Weights of a small contrastive image-text model: text encoder width 192, text encoder norm layernorm.
Rows from block 3 of the image encoder of a small contrastive image-text model, named by matrix and row number. Rows with one number belong to one channel. Each number is 128 + 24 x the weight over its row's rms, rounded and kept within 0 to 255. All counts start at 0. Numbers have three digits each.
After each channel's rows are labels from the 100 images, of 14848, where the channel reaches its highest value: "responds to" is what is common among them; "lies over" is the class under the peak. Only what is clearly more common there than usual is listed. The data: simulated telescope pictures of galaxies.
# convs0: first 3x3 conv (encoder.blocks.3.convs.0.weight, 144x144x3x3, each kernel summed), inputs 0-71
# convs1: second 3x3 conv (encoder.blocks.3.convs.1.weight, 144x144x3x3, transposed, each kernel summed), outputs 0-71

convs0.87:150126129075179118140104087126109132159170123137144130136133127084118113140127106117142135065122156125141141119091132146116131111116137135132137147113119159101149121131146126135132108101125125174134116146116115123126
convs1.87:201150102146169115185130114162110149155187106147138142176130148111104164172137147156110114142147156081089148145122113136138123104154151147134114128106119122151097151086146133100140133173150110143167130139126127146134
responds to: edge-on disc; noisy
lies over: galaxy

convs0.29:141093124136173101146135085126078117163084107126167150136098142112126102115123105098120125124094152084118149088107131158106112115119126118114108128123118172098120115077126105151120131119136118172125116123067121123098
convs1.29:109105127165175158159118143166124116137173172136169113158157114098151170146124134124166103126139165118121157143125114141111129151146144146114164147114130143128101161128132153135134149143152118152130144162118159145144
responds to: two-armed spiral; tilted; small; winding: clockwise outward
lies over: galaxy

convs0.85:113077107097095114099094082126105104111114108111138117095107115125127069084117121107114114144097086095120117103100116091115137130102107123143123134124106117079100098101107097103115132084118130113080139095109115132115
convs1.85:087140144099168157092137145135138130155095114156180146117129107097122132132116105134092137116145118100112104143153121081108124082145141159105107119103132139158117141133133141137079091149115094137140118136096120110123
responds to: bright star with spikes; two-armed spiral; winding: anticlockwise outward; barred spiral
lies over: galaxy

convs0.4:118097126143072167133097130113138143105169147139114102133109128125120142068149116105125144140095102077088154143093119102128140108112137131118136114121154114084151071172118095142123121072130131129076130112084143125142
convs1.4:119117132085165136117142127130123144163111122127137145103084105117129106077113104068134145116111120127142078081115146116120122135129080120147134132122101130082101097104138108119126112106130132130083125122111129134133
responds to: tilted; barred spiral; winding: clockwise outward; two-armed spiral
lies over: galaxy

convs0.13:120106098114138086116144110132116079140013136134140144101110135124132130123136138076135142159102095124140106092124087140111122140133110130119127130136097147088111108081138109135126112089129135152095132106106135114121
convs1.13:097102123184108129122087149138138125125114116153118146138135096108130154135130101136135101096148137097094093122099146148097128099129146158102142100096123163136113183096131187171088103156161081155140102130116141162138
responds to: merging pair; barred spiral
lies over: galaxy

convs0.44:094098109087097105101080096119116120093117125117108068122100126132114121088114126104114113135098101115123110104074112082102131120111111124127120118120115094072114088114099097107119127059114115078086131098116118121125
convs1.44:104158141139096127124159147140100136111105115157130157132117103120099091126114119113116120114118076148095069102128150103112123104158128145140099100106117159128092116122088112090112067142111125131138092122090100119097
responds to: merging pair
lies over: galaxy

convs0.47:181113159129203112140139107139131149162170135127191165156132167124129148085152133146135155121125142116129116098090131139119106136132112113138121126154124115112121150116161122143146144124175139166131151155113145134135
convs1.47:194161127107217104180146127097129125126127107131170138155127132099144145159113130133157143166112160126146141131126155145122131155150175123142130118136160113109119191115126125114123163150153138169137131094143126146147
responds to: irregular; small
lies over: galaxy

convs0.135:140095126107159114123131067114124123154057121130151159105103115135107116101115115103121102157122143108113112108122101134087108092109140129096131135115122165103119136118124118161117053120171113155115090119056122103116
convs1.135:129133142155186127153116159151090128162134135143174152149141112101120165138129116110128080132124180087123132142140082141115132123124146162110148123122123139122108153084120152165121087146140102152143095149076142133124
responds to: two-armed spiral; tilted; small; winding: clockwise outward
lies over: galaxy

convs0.16:123117100173116123114130129129107075115066131127176127133108139140122177124126128061117152172118148129110095121106130171141118143102133132117095115095113154115093090104129094123128155084116126101110143117112136143117
convs1.16:119071124082079130115129171109158128137119123097067141128098122138121108110106117066104140110090104109126081111120143164143097106140160123125116115109115157145143104138129123147090095127125105126117136099121137133124
responds to: merging pair; bright star with spikes
lies over: galaxy

convs0.11:112144126119103093109118120138127106107064132132081093131131135176141101140123143118133126189127119135135111111126127136139145143135131150135130140145120189102103115126122116142136114105105144163109124137139124142123
convs1.11:118108147168125143141119171137124123100122138108077109135150100105098142159128076133113083110127153067110103143114104143117124102123150158115132110116131163164128138123126167150106064146150108137142113133049173137121
responds to: irregular
lies over: galaxy

convs0.131:100135137107140084107130090114160105122056130132118135103158129120132086127132129136142115062107141118111156125104114127104115104120132128072143133103153117109141142164100141154109045111153135149120120123129117112151
convs1.131:112125102145142083141139088115105107165173125115154175130133128131122165152105095127083111133149120118068146121153152154115073075120096128152112108127138115131107167102158131130149119133127133132166119136081140142143
responds to: bright star with spikes; flattened elliptical; edge-on disc
lies over: galaxy

convs0.114:084134113077112105082103104131136145107096125124100100115085119133146117104128107059127125158114110094127140092107113098131143136117111129150109125114120129084086108111107096120106138073126117128073133128114137124128
convs1.114:126111130076102130120116151156114147119132142150119102116098096075114101093117113101125112100124107137122078085110105075125118076141116144113147122081108124103106113135124094116107098116116131127074123124117129125146
responds to: two-armed spiral; winding: clockwise outward; winding: anticlockwise outward
lies over: galaxy

convs0.76:122139132145100166129107138128152147107133130138108135124096135108112145061130126096106130135116110101090121131081108108120135115121125151136132100126118135105107075139133116167114138046133125159085142112079131128130
convs1.76:109140137120165110124130159147115105142101108141144118083095121128128087095123086093133120149090102134116082084115144096127135134138098118144130116131114127096102100141141092127110121099114087125093123113108143135130
responds to: irregular
lies over: galaxy

convs0.45:076157126090105169106137147129147175084113117124114081129136125121133107174137125156125152161139173154155130116142158140156113143133119149137135164117137145131115139067132132150146135124094125150143132137144123140115
convs1.45:109090128137083134086096155145105119083113120133057098140143115080118144152140110127116124091130136077112104170095105155131128072129132121118159117116141139177112144102128176126118099162146129122149102130069136163148
responds to: edge-on disc; many stars
lies over: galaxy

convs0.121:175152102134129133140130106120113153154149106148166112138085126134114080110126140109108093081122141122142110123102112125114124123104110149089088131109114142136104097101117134097144121090143114132109107147120101111090
convs1.121:169132083135203181170138146118200120171161142130084090118123125133098111182141137089140123137134101168102089109125117136121122143113133124164153134155122109128104145155122117113167122129150107159123138129132116156134
responds to: lensed arc; small
lies over: galaxy

convs0.40:176119127122175090125146122124096147152141113118164145128103125093094120097129102099106125136129096118121117092081098174104097100145148108137098101123115132119115094038121111096133115129141124146109100120107127131109
convs1.40:170176077142177119185129165151142102159172118141125130145137122087117146164145130123132098116156143145120150150129135142168121135136142166135137168132149127132107145118146138126169180164129130128119136137152118137142
responds to: small; tilted; two-armed spiral; winding: clockwise outward
lies over: galaxy

convs0.36:179090138107172108164152118134109126167098122136169167112123142141127129109143125073144145115119114119143118122091118156083114140112146103132137124153101159106138112122158117202144123100188142164120136120128123126143
convs1.36:165154134177183091117145130128125126155122165129171159138114122107140167156106151122098143126118138116136121111131134163114138141122182123139134113121137140140138177120126172150128176159153122128157131116183110137140
responds to: irregular; small
lies over: galaxy

convs0.94:123133144089158074136132077132130098151035130124135150132139111111124093117142132126140110091112143123127135115112091129104119101121139128070153126104134143113134140155133140155127036127155127149123119135104115113120
convs1.94:151130112136178090144141096102112123162133110130185174139144147116117155159098099134092135123102130113063168123156126135106114080121147112139102074133139134144115181107151146143133087171158120138155133105072136122127
responds to: two-armed spiral; tilted; small; winding: clockwise outward
lies over: galaxy

convs0.111:090154131147080115083139114145132099106109137134103115143141115047124143137127117115113112030129144101113134149085111154101105104122155139073128129106128164132141126130085124149095103110130120151126096130115127117132
convs1.111:118119113155088115101145131113129119083132136111073121143139135131117166141121117120102156115101155089079120130105153155147113085153144125133143081121118141141161120140117170147137102146155127145166117136075143151150
responds to: edge-on disc; noisy
lies over: galaxy

convs0.43:146107132087171154169111079139099144130161109155195112111143116123135164145137095125138142105121169094146140104090141120114134098090114129142163137097119129103176120113159155162116136096189142151086108112169117115132
convs1.43:180124108112206066193151120123117083176140122148160133132118151141117124132142137126121110133115107156094137125107120081135141130106099157159127141159121107134111134101156136152168178142127101123113074135163121140124
responds to: irregular; small
lies over: galaxy

convs0.35:086108116138102115079116150126125123096078132123109106125107136149162100125120132110125114199134116123122132135159128141177126144137106129138122148140119150145100135087132112104127130124070133138117133139110120125114
convs1.35:065113132181108149116074167105130134088094113119112117147149090069094127146124130147105086090129130091140111170109097132093143089112145143105134094108119146165113146119108155135106074138142123140176093146076143134120
responds to: irregular
lies over: galaxy

convs0.26:081145128130096119074143120145133129106127129143104121141144106094138137137134121114121126053122148108107136145057117149117115096115154148104139108086130153132133128136057119147097106105148112155128120123091133117133
convs1.26:115139130131101107097134112111130113094119119117109141145121153156120153127139117102115151148105145079095110119111164158155111093168135149156125093144103144141119132115143168144130108144155142142162113137072158152133
responds to: edge-on disc; noisy
lies over: galaxy

convs0.41:163102110104168100157114089109061125153171139140166188133100103108083123120126104093120100082119119076123120095121082133075098114119127121101123104108110126095132137081132128090127074114134089147114121118111129135113
convs1.41:184124107156202115165160132156141099156164140151125151123147137130115146143119138103110114158136124127123119120126144142163123138140144135140153128138113172137115132109162129102175123166143145138152143132178118137129
responds to: bright star with spikes; two-armed spiral; star cluster
lies over: galaxy

convs0.65:159112132100156082150136095135107082142125123130149155129101143121121108116117124084133111122110122130132108126090121157086123118112133126113127125130119162109119121107142120128141084120151140176133124132094121129116
convs1.65:159139117165183114153147126149145113138140160148135162189156125116138189167135124130120136120149179089129173146118114175133122120110171151118129149127147150136135144144141163166104134141142130159159115136119142140123
responds to: small; irregular
lies over: galaxy

convs0.117:150147113131112098132115104140103128109168119130106127127057131141109119052136127055115137135107084128107117118091124117117146134110099156147125125144129134101135099145132100147130133047133137151060121105154134144126
convs1.117:123159119119122117139144172149120127141124117127115115082104093126115090105102122076132107117117085125121075100116127089111114123104091118138131136116104115114108091127103100079121130100106126117096120121131103123123
responds to: irregular; small
lies over: galaxy

convs0.55:131101129106167157119173125129110099143083122123172153099114134118126213108133128080135114139123132139158103099122129119105145142125104104122133130111100133110094116130135134138130128122141136113120152133117124113122
convs1.55:130099120086104145107127153126144126163135181114091149175115126105124168141121093105118220092127150103114102121111158177129127119112159123140149085120084146142165125142133139174096077147120099160126143128077137149125
responds to: bright star with spikes; tilted; two-armed spiral
lies over: galaxy

convs0.57:138123135063156074123158102117120086147048129135134141126105126140111125109121120092119085146130143125120120117112094160089110102116133124075134103108128147113118137097140128135131067124170121179127094125092130123112
convs1.57:168133116144190099148140120112110115169114145147188174163141143114114174149140132110108128128130170087135120133143128165127124123123147154135134123122120153139127181106141148157120076183156112175145115138082137125126
responds to: tilted; two-armed spiral; small; winding: clockwise outward
lies over: galaxy

convs0.108:160128132105110079151103083136110100112172145128123102113090136133120126063137136072136106147103102148147112101099140086110132134121115123122136127139114117087130084123141097128151130058129143116063139119186129134123
convs1.108:176195118167146088158172164144112137130116102137097140140139102105101060155124095101097105119163092093114085128120125119113137106110151136129110122094089146139119122119117148097122106134133105115152111130126093123128
responds to: irregular; small
lies over: galaxy

convs0.116:138126119104115073136112081123116119111137115131105116111079134140120105072135123073123120158111091146123115074078138078099129133119101143125119133128111099090105092112140085089133140045108136125085121116160122131126
convs1.116:141167106136120085123144133155107150142151119124105122114118100138126080124114114082123105123103060127103042102096141082097122104134128137115142131104110134097108107133094121073108084116115119113104122127105105127127
responds to: irregular; small
lies over: galaxy

convs0.48:162122107084128100159103100115095129142111106129168154113100098126127088095123096095104116154114115100110112108133107097120107090121104129097106095102099099067101108091139112104115103096113115099086113118093116124114
convs1.48:181124160178089151143126136119164124115140176144141076161170121114125130150084115140130151147135116103118109120115135109116112112122142138105147096117119162144098122145128111121134146136101155138130123127190131121149
responds to: merging pair
lies over: galaxy

convs0.98:134128133113147131132181128132137162158093128130149164114083128111141144099143130069129134135132136103124114112112121145114131135132123119112125127113129165106085116132142122157103100148177117148122123136064133126131
convs1.98:154119111160158113140109129153094124146118147162171150127138127106141175136128109109128153112115147132118065108146135175135135120130154140134140141118115160106098159101129144186136130149137114174156123133105148119160
responds to: two-armed spiral; tilted; small; winding: anticlockwise outward
lies over: galaxy

convs0.72:140109134101170128109165101117124128147121120134141151107113108104126127105133099107133090130115133122134131098107100134073098089116118134086129143100116152116130119113133135131102088117147131161123104133123126119119
convs1.72:191114132109155143156153116134157110187146173136145182164135128143129189166124110135099173147146159123130155128148129165146124116142146128158138127120101148133100142165145156144129096172134130138138166162112117133138
responds to: two-armed spiral; tilted; small; winding: anticlockwise outward
lies over: galaxy

convs0.60:167121140104143099169143095145120099154171121134150127139135131131110109124141123127128104126120132132146139137095111136062121113108124131105133117122119148107150123102133130121150106109133127166127128121124133133125
convs1.60:190147106146150126166145109148127120130172143128125148194163123116108150179143132153103135125158170078127159157135080153123132124117161132118136122130149149135118140102129157134127139162142113157163121148132139129135
responds to: small; irregular
lies over: galaxy

convs0.2:133135144137097188154122137141148144118181135132118136148098128105129161052119121077108143120110127118117164136078117113130157130120144123120142119134137143106115059203115104144127138073130130129086140125132124147146
convs1.2:132113102109175130150116150108111126153102121133145101095097144138144093109117112095108111141077102130114086071109149108141121138135117132130109135126115144093103097088134082088136135097117113131088104138119126136096
responds to: barred spiral; small; tilted; irregular
lies over: galaxy

convs0.125:119113116136122188115157143108169155118196120122161115105128118151106149126118135115129083130108119156163105123088119085101137137093117105129144183124116114121131113134116146122136119123148112108108144127205093128131
convs1.125:131156089139175104130113122119127112150130093162129098119131117111106078128133144096103095130115052144101090124116135072108119128108109131130107116148114141122126111132105107089122094101139100117124096105115106121122
responds to: irregular; small
lies over: galaxy

convs0.100:102091126050091111098084078125107117126120123132140095098108127137130058090124121098118121137091077106130124105075122060103134123123103120137119130119116125090109086103111098105123125077117127117092124107109122117118
convs1.100:088146142120157169082131167133153130170094110133176128123136104104115133143110087150116152116128099090120100135166134075124112100134142146112111120091140125136110143130129151133091088141128117137140104147103127109146
responds to: barred spiral; winding: clockwise outward; winding: anticlockwise outward
lies over: galaxy

convs0.75:175151144176173061157084114155138130090115128129135147171118142123127109129138133128090114133133121120126104092123113125125139129143142109119144123140120180140108109135127154132116136067116141146116116131100141127115
convs1.75:161150139128185073168098119093149111146142119107172126150178132103132128157120114085137090137120149106111130125076162147120130130144128145146104103077123117116131140093163117130127162127140100132145101122144151108122
responds to: edge-on disc
lies over: galaxy

convs0.142:130169129125106174129155130115148179108162106139152123145136126104125165167132143101115099051129194104134142156089102149132150112110140153108146120119114181117121134116118099170095133100148115177123103116100143122079
convs1.142:158140098119133119167145148139108128155109107144113101137101151157103113149114114115112101181095139120074080115102136159154120135116096140177120102137077122135098085067149129101179120148154108157132104166098134135118
responds to: edge-on disc
lies over: galaxy

convs0.127:125102127101160035142105135130096120147109128111153121147121127153133134140133145119122139119120136093097146135132152164102117124115120097132107112114115162109105121067138124098141084106127144154110129085061130118093
convs1.127:141147101168122143146107142137132133150112135114137103174153106138088139167136158152106134089139124067152133153131117114128082124129119164132122140108129147142103215116113165182110158157168131101134121137158128118151
responds to: barred spiral; winding: anticlockwise outward; tilted
lies over: galaxy

convs0.19:073139149137115087102160120110145128131060125148113122156156117134120167130132117114131156133120197097135135120105097169138122112141152139104123125127125160122110135130108105177112112102133129177131121118092135119131
convs1.19:087124140135113084118106066098099099119128090116131129102125167140111137131138114122109121128093123083090120128131128151146106109136145103132100096101150142119156120136142106186136121202120123179166077144103116126142
responds to: edge-on disc; noisy
lies over: galaxy

convs0.30:123096108070128083106147123106113105148137124106128115126109120122111088130120135122116105123131134113125136108117086124095149108066126122065123108115144144142119133053157095073124115097113134152116088151097126127096
convs1.30:168125104128149083179132130150081113155155108160107080155136128132159131124099150136108080128156131131109138143125135101143129094150138148138134144120091125173095145057106121131113129141117131148150108113160129170122
responds to: bright star with spikes; flattened elliptical
lies over: galaxy

convs0.56:153128142102180103144150107141099101163059137131140161120111130119110112116129127133121097112130106121106135131120104159080105111122114115086118099117112139108113137099138142158128079134149127174121112138046128116106
convs1.56:148144116138221138166118104126151116169150139173181161149125123095123174137126142101148140125099181128156171137149132145112120134109142149131141163109150140129184179123124112167130124150125125154125130137121126141152
responds to: tilted; small; two-armed spiral; winding: clockwise outward
lies over: galaxy

convs0.86:119093115101120166127099143144116182132143145120148125095094123098156118090138110093139176145114123131175123087088142092147150127118104153153137155097122142085128084109132096119110135053109137094093133117122136119127
convs1.86:194112155067157106137153134133103145169114126129136094083135117110113097117147087133114120114130065098103064107128135079144106127149133128113145127125108133116103120147129127132115091130106126121086127123094129113127
responds to: irregular
lies over: galaxy

convs0.143:086157111141078084083145108131118106096136123135096100156130142116125133148141149116126122086124157150140132137049138154115109159112156148116111144129117188125112111108081124150122116107118151183134121115137138119122
convs1.143:121125138148088129119135152132104122114117130121070108140147120130127129125132113130108156129095119100097092126087115142154148084148149133121125090129109146145127143111132189156114090146142123170171121129075187142134
responds to: edge-on disc; noisy
lies over: galaxy

convs0.92:119131141091148052172144103117128104126063138118186150112094118124105134131131125102143113109115154107155143108122105146088130128111123112109116113107119134120132110103124119127149141094138143170111114100092132121129
convs1.92:124137127147150083187134104151105111116148117146102157169131124093119158143140119138098111105151173088098159121086104159126140095114171126120141115149140150142107162138159154167133122124154138140178087110094147153132
responds to: tilted; two-armed spiral; small; edge-on disc
lies over: galaxy